Rows from block 5 of the encoder of a small masked spectrogram model, named by matrix and row number. Rows with one number belong to one neuron. Each number is 50 + 10 x the weight over its row's rms, rounded and kept within 0 to 99. All counts start at 0.
After each neuron's rows are labels from the 100 clips, of 14976, where the neuron reaches its highest value: "responds to" is what is common among them; "loudest" is the band of the loudest frequency at the time of the peak. Only what is clearly more common there than usual is listed. The data: synthesised imitations of 52 everyday sounds, one a clip.
# fc1: MLP up (encoder.blocks.5.mlp.fc1.weight, 480x160), inputs 0-159
# fc2: MLP down (encoder.blocks.5.mlp.fc2.weight, 160x480, transposed), outputs 0-159

fc1.335:43 34 44 29 47 52 54 38 37 41 45 55 49 56 32 53 46 52 31 39 46 50 44 59 49 37 44 54 39 57 54 48 49 62 59 63 50 59 44 29 58 45 39 52 55 49 40 45 31 36 52 58 52 50 47 40 47 39 54 54 46 42 45 62 44 42 53 53 53 56 50 53 44 41 49 50 50 46 61 65 53 43 64 54 73 80 24 51 45 44 42 43 43 47 58 53 27 44 58 55 44 58 54 37 53 65 76 55 17 71 41 61 49 41 34 50 47 46 38 33 37 65 56 32 49 48 48 52 56 45 55 45 42 53 36 66 53 52 53 52 62 54 37 61 59 36 47 40 50 55 69 53 44 33 55 53 50 53 44 58
fc2.335:60 60 49 54 48 54 55 37 58 54 51 45 67 48 59 46 58 54 57 39 38 57 53 25 55 52 65 54 43 59 69 41 62 62 52 61 57 39 60 56 58 52 72 52 38 50 44 55 55 67 42 43 60 67 73 43 66 52 65 51 58 36 47 40 51 56 34 48 33 42 56 36 45 51 51 60 28 61 54 19 57 44 56 45 66 43 52 39 69 57 51 38 57 39 56 65 51 49 57 46 52 43 61 49 45 39 54 62 47 68 54 50 37 44 60 39 58 44 66 39 39 55 54 45 42 57 36 40 45 50 55 49 32 49 36 57 47 33 45 44 47 45 53 70 46 61 59 62 36 45 46 39 33 53 55 56 51 61 36 48
responds to: crickets; coin spinning
loudest: 4000 to 8000 Hz; 2000 to 4000 Hz

fc1.219:58 46 47 61 55 55 48 34 50 60 57 52 40 52 31 49 32 49 66 47 55 38 50 51 55 59 56 56 57 51 58 66 61 67 75 49 46 41 48 31 45 47 42 55 59 46 46 43 37 52 46 42 64 41 50 48 65 42 34 44 48 64 51 62 45 48 57 46 57 57 83 45 50 52 37 48 41 47 58 57 54 58 61 61 39 43 32 51 37 60 30 59 49 41 47 51 49 42 57 61 55 63 45 50 60 39 62 38 57 54 49 76 50 42 35 58 61 35 29 31 50 61 49 55 63 40 42 73 45 56 59 45 47 55 43 42 63 43 44 56 41 46 33 33 60 48 39 70 39 46 58 47 57 51 33 46 45 44 39 44
fc2.219:46 30 53 43 64 48 55 34 49 47 54 38 61 41 36 50 58 43 43 58 54 60 57 68 49 68 55 58 50 64 62 67 43 55 56 59 63 55 53 57 51 67 60 60 64 61 52 43 48 51 65 45 65 44 59 57 34 53 51 60 58 47 35 35 36 43 51 33 41 64 53 46 53 42 53 64 45 52 67 50 44 47 37 48 64 54 33 46 62 55 23 42 58 33 61 54 50 50 47 43 42 48 46 22 65 56 37 60 49 39 53 54 62 46 47 44 34 39 44 52 58 62 61 63 55 41 44 57 63 66 55 45 44 60 66 59 48 47 39 35 54 56 55 33 41 41 33 59 69 42 47 29 48 62 45 44 45 54 54 55
responds to: crickets; coin spinning
loudest: 4000 to 8000 Hz; 2000 to 4000 Hz

fc1.437:59 46 55 40 42 48 47 36 68 39 35 51 50 40 49 41 62 37 45 49 64 46 47 46 50 64 45 58 58 53 55 67 47 31 45 48 50 61 33 42 62 64 54 45 47 56 50 42 48 68 57 43 47 68 51 48 36 50 50 50 55 52 55 65 55 50 22 38 46 43 39 65 40 64 58 54 63 55 48 41 42 39 52 52 49 64 45 41 38 42 57 55 27 44 51 59 56 60 42 43 37 31 57 53 50 48 46 48 67 33 45 48 42 54 56 54 39 63 71 26 35 46 48 45 47 46 61 29 50 50 38 43 39 48 63 39 40 38 54 47 54 36 61 47 42 72 59 57 48 68 61 42 74 36 41 54 60 62 56 47
fc2.437:60 50 52 65 42 44 36 49 54 67 47 39 57 50 56 58 29 45 50 59 64 48 44 31 45 36 55 37 45 58 42 35 35 44 43 42 55 43 43 69 61 53 51 58 55 45 47 57 64 44 35 48 60 30 40 49 55 43 59 51 52 38 49 28 48 49 32 49 46 42 55 46 55 49 53 44 58 77 70 28 37 58 54 40 56 55 54 41 61 44 53 45 42 55 46 53 47 74 75 50 47 50 42 39 75 45 32 43 48 45 41 60 52 46 51 43 65 49 47 51 41 54 40 48 51 45 56 49 78 56 55 53 51 46 52 49 56 34 43 39 55 49 62 55 52 35 41 55 52 57 37 36 47 59 68 52 37 56 28 66
responds to: phone ringing
loudest: 500 to 1000 Hz; 1000 to 2000 Hz

fc1.74:66 59 36 56 50 48 56 69 67 70 52 50 45 43 45 59 37 53 38 45 64 35 50 38 27 47 59 46 57 52 52 51 43 47 57 48 30 42 47 66 46 44 42 36 52 54 56 47 50 50 60 43 55 78 40 44 71 50 56 52 58 43 34 57 40 43 48 50 44 55 36 45 55 32 47 47 56 55 49 45 55 59 56 24 51 32 53 38 50 58 43 50 47 27 49 64 35 28 70 59 48 54 61 50 68 41 43 39 55 49 50 63 53 49 50 52 43 66 59 45 55 56 34 66 42 58 57 60 32 43 57 54 43 51 51 55 57 49 49 44 41 49 36 52 46 56 44 58 52 58 58 72 51 37 25 55 36 65 57 49
fc2.74:58 60 45 68 41 57 61 40 44 62 42 63 56 45 63 52 63 62 47 42 58 47 56 69 51 71 52 51 39 44 31 34 47 23 24 40 53 44 53 61 58 58 58 51 37 55 65 59 51 32 51 46 61 35 47 46 60 55 46 42 49 56 43 55 43 50 47 49 52 52 35 67 35 43 57 63 57 53 66 44 54 54 45 55 37 40 40 60 49 47 50 41 47 44 54 48 47 39 67 45 37 57 38 51 41 54 37 57 60 43 45 48 50 49 52 54 82 38 48 46 45 39 39 40 41 48 61 55 73 55 48 56 33 62 42 55 65 57 50 38 59 53 30 50 46 54 55 46 52 41 44 58 29 46 47 39 38 64 59 71
responds to: phone ringing
loudest: 500 to 1000 Hz

fc1.99:62 67 74 31 36 47 53 31 47 52 29 53 34 52 60 55 58 63 42 42 34 54 37 39 52 37 43 45 53 44 53 55 64 64 53 51 51 42 49 54 56 49 35 56 56 52 49 33 58 29 71 51 57 59 44 56 50 47 56 53 65 57 50 43 49 40 39 48 60 68 39 58 49 50 53 52 44 53 44 60 42 38 56 44 32 54 65 43 33 56 49 54 37 34 60 46 65 45 60 46 59 33 46 49 57 70 42 48 52 76 34 49 60 35 40 45 43 61 50 58 51 43 50 49 46 49 28 38 54 51 48 33 71 46 46 55 55 58 60 61 38 48 38 59 34 53 53 54 25 48 58 46 53 59 35 48 48 57 45 52
fc2.99:63 41 40 54 59 61 60 50 47 62 51 49 66 49 56 54 63 51 38 58 35 44 53 51 63 41 53 50 36 48 55 41 41 43 40 59 46 63 69 47 37 53 61 31 57 29 28 31 51 51 46 47 35 32 50 31 42 42 43 34 37 56 66 41 62 67 62 47 52 53 37 56 42 39 61 53 48 44 67 54 54 70 59 54 46 60 68 63 65 47 52 56 58 61 44 58 30 57 61 64 56 32 53 46 59 65 48 50 39 49 57 44 60 51 37 41 37 48 50 56 48 46 43 37 46 35 47 53 64 55 41 41 74 47 65 56 67 49 56 49 67 49 44 54 42 53 46 43 43 52 40 39 50 67 55 41 50 63 43 40
responds to: phone ringing
loudest: 1000 to 2000 Hz

fc1.98:49 54 37 54 30 53 47 50 58 47 57 40 39 59 46 35 50 41 61 41 51 45 47 38 48 61 42 56 39 45 55 62 31 40 46 56 50 55 59 31 55 40 36 37 45 42 65 47 52 44 30 51 48 56 41 42 49 51 73 57 49 38 57 50 50 52 64 54 46 53 61 53 59 45 58 56 52 58 42 58 55 67 65 55 57 53 56 59 53 40 49 65 51 33 35 65 46 48 46 54 69 56 50 43 48 71 43 30 39 55 40 58 67 38 43 45 53 44 49 33 46 49 63 45 37 74 34 49 35 49 46 50 37 32 70 47 38 51 54 41 67 55 28 49 63 40 66 75 56 50 56 43 45 63 57 55 38 52 42 65
fc2.98:48 43 77 41 51 51 61 58 48 49 47 63 50 48 47 59 86 46 37 58 50 47 52 56 54 50 43 53 48 53 52 66 45 43 47 50 30 58 48 62 43 44 58 39 64 56 51 40 62 43 51 53 26 33 58 45 50 52 42 56 66 51 50 48 47 64 52 51 56 50 50 61 68 66 51 58 58 61 66 30 63 34 58 51 36 27 47 59 64 38 51 56 59 62 40 35 37 45 60 46 53 33 46 45 50 55 52 62 55 55 38 66 56 48 56 58 35 57 35 51 54 51 62 63 37 59 49 60 61 44 49 49 59 61 41 38 50 43 65 36 60 48 56 45 54 54 44 67 35 37 64 39 37 43 55 33 53 70 55 44
responds to: crickets; animals
loudest: 4000 to 8000 Hz

fc1.46:42 46 43 45 47 41 52 60 38 48 50 58 38 61 51 48 47 59 44 60 55 44 51 66 28 56 65 70 48 58 69 55 43 66 51 62 50 55 70 39 55 52 56 54 51 41 47 39 46 42 48 32 44 34 47 50 41 54 47 66 51 37 50 57 72 48 71 53 53 60 62 43 51 68 60 45 35 43 67 59 40 40 49 57 53 41 66 32 35 44 61 45 35 36 43 49 51 69 43 54 43 54 45 45 40 51 54 47 40 44 48 35 58 49 61 43 46 47 65 44 54 45 61 74 45 50 28 57 50 45 58 39 46 37 39 39 57 48 62 68 58 48 40 52 56 62 45 45 51 46 57 62 60 77 52 68 44 49 68 66
fc2.46:44 40 48 49 41 61 52 61 50 53 52 56 52 29 48 55 78 48 55 47 44 34 40 52 45 46 55 50 50 66 68 50 64 62 44 63 38 40 31 69 44 75 53 61 53 55 51 53 41 47 63 62 42 56 45 51 70 39 62 35 62 45 36 40 35 64 44 51 54 71 47 70 60 55 29 49 66 52 34 43 34 49 38 53 44 51 65 45 28 63 38 43 46 43 50 64 38 54 61 48 41 59 52 39 37 65 52 51 44 48 59 40 42 57 48 45 34 56 45 60 42 49 38 40 57 61 37 64 55 51 47 52 53 70 41 59 47 51 37 59 51 47 64 54 56 49 47 59 62 35 54 43 39 47 59 54 39 53 49 52
responds to: phone ringing
loudest: 1000 to 2000 Hz

fc1.162:32 40 56 49 50 54 31 69 45 39 36 45 44 43 63 51 50 47 41 43 61 58 64 35 45 64 61 54 53 35 51 53 59 37 51 40 72 55 58 31 52 62 68 58 54 71 41 33 59 49 44 48 48 54 67 42 39 46 43 47 68 60 53 52 33 30 60 57 51 58 36 52 33 50 39 58 39 51 49 43 52 56 62 57 71 65 59 43 51 62 45 50 46 48 61 33 48 49 58 35 45 42 48 49 52 32 72 48 47 45 38 48 51 39 55 37 43 66 50 46 50 74 63 59 37 66 39 45 46 40 55 53 61 55 35 48 68 57 42 51 45 44 57 53 44 40 63 54 45 52 46 56 54 41 61 55 54 52 57 71
fc2.162:27 70 51 56 68 42 64 26 65 40 48 56 28 33 51 44 59 51 38 49 68 46 66 41 53 48 35 47 53 43 61 36 46 53 52 44 40 63 35 51 42 57 61 44 38 44 30 46 55 50 69 44 56 58 54 43 62 41 45 46 65 65 40 38 54 44 43 45 46 56 49 25 50 55 42 40 55 24 54 53 42 52 52 54 41 50 52 64 57 46 54 50 32 66 41 36 53 47 54 47 64 46 47 52 54 60 36 69 67 27 48 58 45 51 46 50 42 44 52 62 41 62 49 63 45 44 48 57 45 53 34 61 70 44 58 46 57 48 56 49 48 51 39 48 24 49 56 53 57 57 36 43 41 51 58 40 42 42 58 56
responds to: phone ringing
loudest: 500 to 1000 Hz; 1000 to 2000 Hz

fc1.80:52 60 46 40 37 58 46 56 48 56 51 24 33 58 59 59 55 54 32 48 50 45 44 45 51 42 48 53 48 50 63 61 61 52 40 42 76 52 58 65 54 55 43 59 58 33 56 45 48 56 46 45 44 52 58 45 60 51 58 64 58 58 59 47 38 62 49 62 49 61 43 48 58 33 54 55 64 52 59 38 31 51 57 39 52 69 34 52 33 52 32 46 56 52 52 50 33 20 43 38 40 43 41 52 61 52 64 52 49 52 60 56 50 52 51 47 43 64 48 64 49 41 59 43 58 69 65 58 53 36 53 57 64 59 64 51 69 44 45 37 51 63 49 41 47 54 48 35 51 84 28 49 61 56 39 65 46 41 51 43
fc2.80:54 50 48 51 65 57 35 66 33 59 51 58 55 52 67 50 45 45 47 55 58 45 50 51 55 38 56 53 74 43 54 60 36 48 65 56 55 50 40 53 49 34 38 37 60 45 47 44 51 53 52 33 43 50 55 40 51 53 41 61 71 45 50 65 54 46 34 44 50 25 40 45 43 50 60 45 75 48 61 51 63 61 36 50 34 45 68 63 48 38 43 48 46 39 56 38 51 70 43 37 52 30 47 51 26 58 43 51 79 33 52 43 54 47 63 60 65 59 45 51 48 53 43 39 40 45 47 29 53 42 50 60 48 44 48 49 27 50 47 45 55 39 53 36 45 46 53 44 72 54 43 36 38 55 70 46 53 47 49 47
responds to: phone ringing
loudest: 1000 to 2000 Hz